{
  "dataset": "strings of digits, spoken by a formant synthesiser in many voices",
  "hop_length": 160,
  "win_length": 512,
  "inner_norm": false,
  "subsampling": 4,
  "layers": 12,
  "kernel_size": 7,
  "epochs": 131.1
}
Rows from block 5, named by matrix and row number. Each number is 128 + 32 x the weight over its row's rms, rounded and kept within 0 to 255. All counts start at 0. Numbers have three digits each. After the name is the row's rms in percent of the matrix's.
# f: depthwise width-7 conv (model.blocks.5.mixer.f.weight, 192x1x7), a 7 kernel
f.0 088:172131059142126142135
f.1 103:104113164184089108125
f.2 111:057110158154139129135
f.3 087:154163159078089142137
f.4 122:124119105055097113123
f.5 251:106073070119141131125
f.6 095:118125149072156176108
f.7 082:072095110162159138108
f.8 109:092148190098101132127
f.9 102:195148127082116130124
f.10 127:198157115093121133136
f.11 102:130130135175135096066
f.12 097:083125145190126097119
f.13 104:121121114070150160173
f.14 084:141138154164112090071
f.15 114:072123141179132131094
f.16 094:167146120076158166143
f.17 098:144149135152134113053
f.18 090:141149197131092119109
f.19 105:188159142087106130143
f.20 071:106094100143062131143
f.21 103:132133136144169111058
f.22 091:187154129074120132133
f.23 090:108100130176147120071
f.24 101:081092126187141136134
f.25 098:087098114172173134108
f.26 109:152149127074095151169
f.27 094:192161135089115127113
f.28 084:184171159131120102106
f.29 095:206133121099130125114
f.30 092:088083106177129134153
f.31 197:159142154173160166158
f.32 094:146138117085108156188
f.33 110:123123144165140123055
f.34 109:178143078091150134135
f.35 084:089091106189129131140
f.36 097:199149120092113122115
f.37 096:136171135071170125114
f.38 118:193168135125125136163
f.39 097:072101140182118123113
f.40 096:064105135177133126126
f.41 129:170190165122119126137
f.42 089:148117078151172112091
f.43 108:151144139078092135177
f.44 099:079115112122128135193
f.45 074:112128076099159164163
f.46 101:155132131075098169161
f.47 098:077115119188130102120
f.48 098:076110134176138124087
f.49 086:142116110071149157172
f.50 099:189148100087144131114
f.51 085:121128116164165104067
f.52 094:103113111083175161154
f.53 085:109093121147190164130
f.54 089:105130124102078163175
f.55 100:103126125095156152192
f.56 094:152140123072156157169
f.57 092:101167188147107107121
f.58 094:115131127156149053119
f.59 094:130121127080123152193
f.60 096:180154145071124136141
f.61 096:159129088134075115168
f.62 095:056108116164134132139
f.63 096:140152149067100141165
f.64 096:073092122163125143163
f.65 097:150144119061163149142
f.66 094:183151136079119114099
f.67 083:069088117146139145163
f.68 074:157164171102084106120
f.69 091:135129148122115163201
f.70 104:153160162149167165160
f.71 096:104127195111129149092
f.72 102:178162140076137127105
f.73 138:085135177111091142160
f.74 095:171160148081089122138
f.75 104:126141133066141144180
f.76 100:198150117094119115114
f.77 084:165158148067149144129
f.78 097:170132118073145133172
f.79 075:125095064164147144139
f.80 106:190168127104102117111
f.81 112:098102112120131163191
f.82 090:157170165099081123140
f.83 107:066098121157136127167
f.84 094:171194123117156136127
f.85 087:136154180147110098081
f.86 099:118122134181135107067
f.87 097:091110127105125155193
f.88 079:185155146115164159149
f.89 108:068118138167141122087
f.90 092:109115140179133094076
f.91 101:102114118078173166141
f.92 113:188155131118104110086
f.93 087:103110114087144155186
f.94 089:191157147107113112097
f.95 075:116121126099131157201
f.96 082:086089096176135116110
f.97 088:174152125062125136134
f.98 106:133140141171143104063
f.99 076:111078074154151142137
f.100 104:097128139182128113074
f.101 112:129134157164149099067
f.102 086:110119148113079142187
f.103 092:073090110147166134151
f.104 109:142126126174133094067
f.105 093:061096110163128115123
f.106 107:110111113191141091100
f.107 094:126132090187110096099
f.108 088:111089084137142152178
f.109 062:127096054119148114124
f.110 097:083113132113173166163
f.111 097:130135167170122099074
f.112 104:162120062161130111142
f.113 104:152151146083167166156
f.114 084:171158116077106147157
f.115 098:067086132158138134153
f.116 093:177140120080175135123
f.117 098:093104103120171172158
f.118 114:196136106088111135123
f.119 093:132116155161152091071
f.120 099:163163137062117130142
f.121 102:085086102136158145168
f.122 081:078105103141138146182
f.123 101:149139156166100103074
f.124 098:102102095123138165185
f.125 097:189168117133089119133
f.126 099:137141139168139102062
f.127 104:172160159121082101110
f.128 110:127135118078121156189
f.129 112:161160158158162159161
f.130 097:056105117153144123107
f.131 093:085134157107120141189
f.132 097:112103105114123144201
f.133 103:152109097104131149193
f.134 095:088118133184131115081
f.135 100:166126089095117146180
f.136 095:159144180094094100115
f.137 097:176157157148179141132
f.138 107:192152114091102126141
f.139 200:088095091093111108094
f.140 109:198121106110107143154
f.141 098:126125147170121101063
f.142 093:086086109161147149165
f.143 071:089093079171124122120
f.144 108:075088133139153160160
f.145 095:094087106144166159162
f.146 095:115133196106092149138
f.147 093:055119154156131133142
f.148 108:145110107081115160180
f.149 095:177160140076103113135
f.150 097:074096129180149127123
f.151 081:163179169090114131135
f.152 105:140153139054154138130
f.153 109:101088098155131135184
f.154 078:157142144094143173177
f.155 095:064098120171139135138
f.156 094:139120081185098103121
f.157 092:187149126113125123074
f.158 096:208118112136130125145
f.159 093:085098119169140114080
f.160 101:128126150182119096076
f.161 106:064102138174138124128
f.162 086:189151124092157154114
f.163 095:183171135105096116104
f.164 079:144083075134101093119
f.165 083:070094136162150143155
f.166 088:138125093097113143194
f.167 097:129132129091107156195
f.168 088:138134151150136108053
f.169 106:056127153128139141160
f.170 096:078104157164096121157
f.171 111:124126104099126146201
f.172 094:127123135175133107062
f.173 076:076097108142150161163
f.174 104:202149113115134118101
f.175 082:117117118190128096084
f.176 116:119123109085133140197
f.177 098:128140125081106154189
f.178 088:094085091153148152162
f.179 084:154134112154100089071
f.180 087:185150118075119139145
f.181 080:130157163127081078107
f.182 106:185135117108072123143
f.183 089:195155125120132133085
f.184 083:192158143094105119115
f.185 109:063101140165150120115
f.186 098:117131114095105142199
f.187 090:182141105115095097091
f.188 106:108112154187147108088
f.189 111:072115135185148121118
f.190 083:105109115111198156117
f.191 116:186150139116134121073